From a checkpoint of a small text-conditioned image diffusion model.
Model: 13.7M parameters, 48-pixel images, arch dit, text encoder width 256, text encoder layers 6, text encoder norm layernorm, text encoder activation gelu, text encoder moe soft, text encoder num experts 32, norm layernorm, activation gelu, moe soft, num experts 8, patch size [8, 8], layers 12, width 128.
Training: soap at rate 0.0033, batches of 384.
Data: 48750 training examples, 65.4 epochs.
Rows from block 4 of the denoiser of a small text-conditioned image diffusion model, named by matrix and row number. Rows with one number belong to one neuron. Each number is 128 + 32 x the weight over its row's rms, rounded and kept within 0 to 255. All counts start at 0.
After each neuron's rows are labels from the 100 images, of 14848 (inputs lightly noised), where the neuron reaches its highest value: "top examples" is what is common among them; "colour at peak" is the nearest of a few named colours to the mean colour under the peak. Only what is clearly more common there than usual is listed. The data: drawn human figures in many poses. In brackets: how many of the 100.
# fc1: MLP up (model.blocks.4.mlp.fc1.weight, 512x128), inputs 64-127
# fc2: MLP down (model.blocks.4.mlp.fc2.weight, 128x512, transposed), outputs 64-127

fc1.392 [137 159  71  98 122 123 111 150 133 165 110 163 158  72 128 208 133 121 144 137  90  66 143 134  69 114  75 194 109 136  73 202 111 125  42 124 132  97 156 123 149 118 120 148 120 179 136  81 188 108  99 154 130 122 183 113 161  60 115 161 107 141  93 181]
fc2.392 [168 145  53 148 150 111 142 176 107  83 111 101 160 167 118 195 126 145 107 129  96 184 135 127  74 132  76  72 120 114 166  75 140  95  12 181  82 181 128 154 127  96 126 115 130 180 128  91 187 111 164 153 117 130  72 107  85  94 109  96 144 116 162  79]
top examples: yellow top (29); yellow trousers (25)
colour at peak: grey (64)

fc1.385 [161 186 105 104  93 197 169 122 133 141 154 111 137 143 174 147 171  72 101 138  88 159  94 151 149 107 139 100  96 215  94  88  80 158 144 155 105 121 173 163 133  43 131  77  94 126 145 173 126 125 132 128 153 165 115 148 125 136 144 133  87 153 109 145]
fc2.385 [169 218 122 131 146 170 156  73 122 110 137 116 117 110 107  43 132 123 142 166 150 150 153  97 153  94 110 118 134  61 130 119 116  86 116 137 114 120 118 153 121 174  82  76  71 123 108  60 147 122  94 145 146 124 134 108 155  78  93 102 169 125  94 145]
top examples: orange top (26)
colour at peak: grey (65)

fc1.205 [157 144 121 122 212 163 149  89 119 151 159 107 109 141 147 123 151  84  77 204 146 171 100 101 126 116 173 112 146 136 133 114 105 179  68 122 106 173 138 126 172  66 143 122 103 125 169 104  99 139 104 145 127  98 163 122 124 123 122 106 123  37 142  86]
fc2.205 [196 172 135  93 144 105 163 115 132 144 180  62 116 144  87 121 121 130 177  87 143 139  87  96 111 162 134 106 200 171 160 128 158 140 124  91 162 113 102 155 118 138 132 164 125 112  86 130 153 134  82 139 189 167 111 116 116 127 146 127 128 112 122 170]
top examples: red top (28)
colour at peak: brown (53)

fc1.425 [187 164  69 147 139 103 107 133 186 158 160 168 158 118  93 161 108  82 122 136 137 179 140 150 134 131  93 168 166 159 106 117  90 164 134 158 105 142 183 112 132 103 115 176 118 135 163 133  91 159 128  83 131 160 129 169 181 112  70 133  34 147 120 112]
fc2.425 [129 156 204 165 141  67 161 122 144 131 122 170 115 150 160 109 102  85 106 164 111 160 109 113 170 160  83 177  84  56 105 116  99 113 112 169 136 132 197 101  92 158 146 163  97 127 154 120 162  96 150 170 152  75 138  91 180 129 158 109  73 163 139 101]
top examples: orange top (26)
colour at peak: grey (68)

fc1.145 [180 162 114 126 121 172 108 150 100 118 223 104 188 163 147  80  41 132 171  99 134  81 164  82 137 217 147 157 136 147 116 187  99 149 191 106 139 142 121 149 105 117 109 168 139 162  81 108 138 105 136 173 104 137 128 167 120 117 119 159 123 173 191 167]
fc2.145 [175 165 150 119  98 155 162  94 103 148 108 107  97 151 128 173  65 131 146 115 128 114  61 116 140 174 125 159 150 116 131 186 144 137  71  97 100 130 112 113 125 148 124 170 150 140  99 139 116 161 118  90 100 115 118  96 115 124 137 148 153 153 166 168]
top examples: orange top (25)
colour at peak: grey (66)

fc1.368 [240 157 166 149  95  96 134 124 163 141 132 149 189 176 134 139  98 139 145 122 172 117 108 147 206 140 132  96 108  77 157 183  56 126 101 172 158 186 116 169 114 123 129 137  86 110 126  96 130  89 130 131 126 119  78 126 100 179 175  94 134  87 137  87]
fc2.368 [  0  12  98 111  88 142  79 113 135 146 107 144  72 143 106 102 107 122 141 123 119  88 141 167 129  75 187 125 142 130 152 165  50 173 226  77 181 107  76 141 146  75 157 106 148 120 116 142 128 120 175 143 133 134 113 122  93 102 142  85 142 102 143 130]
top examples: blue top (34)
colour at peak: grey (68)

fc1.237 [139  72 144 113 149 151 128  89 154  74 141  88  63 158 179 112 117 148 124 139 149  94 123 115  91  95 201 109 169 134 117  97 121 115  86 151 103 124 168 106 150 127 188  99 127 139 186 163  70 123 134 156  98 112 128 115 124 114 183  95 108 119 143 112]
fc2.237 [124 183 128 148 125 111 120  82 105 173 143 156  63 105 170 114 145 109 126 120 160 153 133 151 104 167 195 153 156  91 132 174 139 125  93 114 111 137  87 151 150 135 187 154 130 132  77 164  65 133 105 159 158 111 126 106 135 104 179 168 154 148 116 159]
top examples: red top (28); red trousers (25)
colour at peak: brown (54)

fc1.366 [120 160 157  94  78 152 133 135 124 131  95 144  94 131  89 156 149  82 148  61 133  72 156 107 177 213 136 125 132 139 155  97  95 146 172 119  93 114  81 154 126  69 134 119 146 117 130  88 147  81 133 157 114 116 115  89  91 162  82  84 109 153 106 132]
fc2.366 [ 92  84 117 112  73 160  63  80 100 127  42 162 114 130  59 170 131 171 128 162  70 156 120 184 171 101 179 150 130 102 136 137  79 192 133 141 150  59 125  81 118 137 142 126  79 105 120  97 100 105 182 161 131 136  87 113 152 145 104 167 132 114 140 107]
top examples: blue trousers (30)
colour at peak: grey (64)

fc1.408 [158 143 124 106 155 132 124  91 215 205 167 122  87 135 106 114 150  99 108 140 132 113 100 111 150 137 128 127 146  95 125 154  88 146 139 153 169 199  73 172 126  66  82 139  94 105 132  94 127 100 117 129 134 107 103 124  71 152 145 111 139 125 130 161]
fc2.408 [212 106 146 140  31 149 116 165 133 148 109 140 176 134 132 129  46 117 129  94 123 120  63 181 158 157 134  99 137 139 109 118 201 176 152 103 142 102  78  95 100 158 118 122  99 142 106 114 164 136  88 107 134 102 110  92 160  61  76 113  98 186 119 134]
top examples: blue top (26)
colour at peak: grey (68)

fc1.105 [166 171 176  87 150  92  87 148 159 143 130 152 119 141 115 172 107 148 152 126 118 147 121 128 126 189 179 145 119 128 161 162  95 129 211  75 106 123 107  88 157 102 163 185 131 157 146  93 110 122 127 148 146 160 161 106  95 178 137  87 196 108  58 102]
fc2.105 [155 114 153 188 103 178  80 137 111 138 117 109 123 136 110 140 121 105  75  99 125 106 139  91 139  94 178  97 143  99  84 124 148 131 188 160 111 146 158 160 160 127 167  87 118 163 112  99 118 106 123 150 106 126 123 108 182 152 120 162  49 152 172 146]
top examples: blue trousers (26)
colour at peak: grey (64)

fc1.39 [196 167 160  63 139 131 123 161 107 135 149 110 160 115  82 118 148 115 126 125 196 159 131 145 100 126  98 119  93  32 113 156  72 150 126 147 143  71 119 138  67 152  54 120 155 177 107 103 160 118 134  85 156 107 175 131 136  73  79 127 139 112 118 111]
fc2.39 [ 87 151 106 109  85 142 116  59  95 104 105 144 114 149 161 107 156 146 146 135 101 193 107 150 176 116 121  99 125 147 163 157  75 132 114 146 155  85  58 123 198 103 194 141 125  86  72 135  96 102 113 176 132 160 191 141 162 141 138 124 172 115 136 105]
top examples: blue top (31)
colour at peak: grey (66)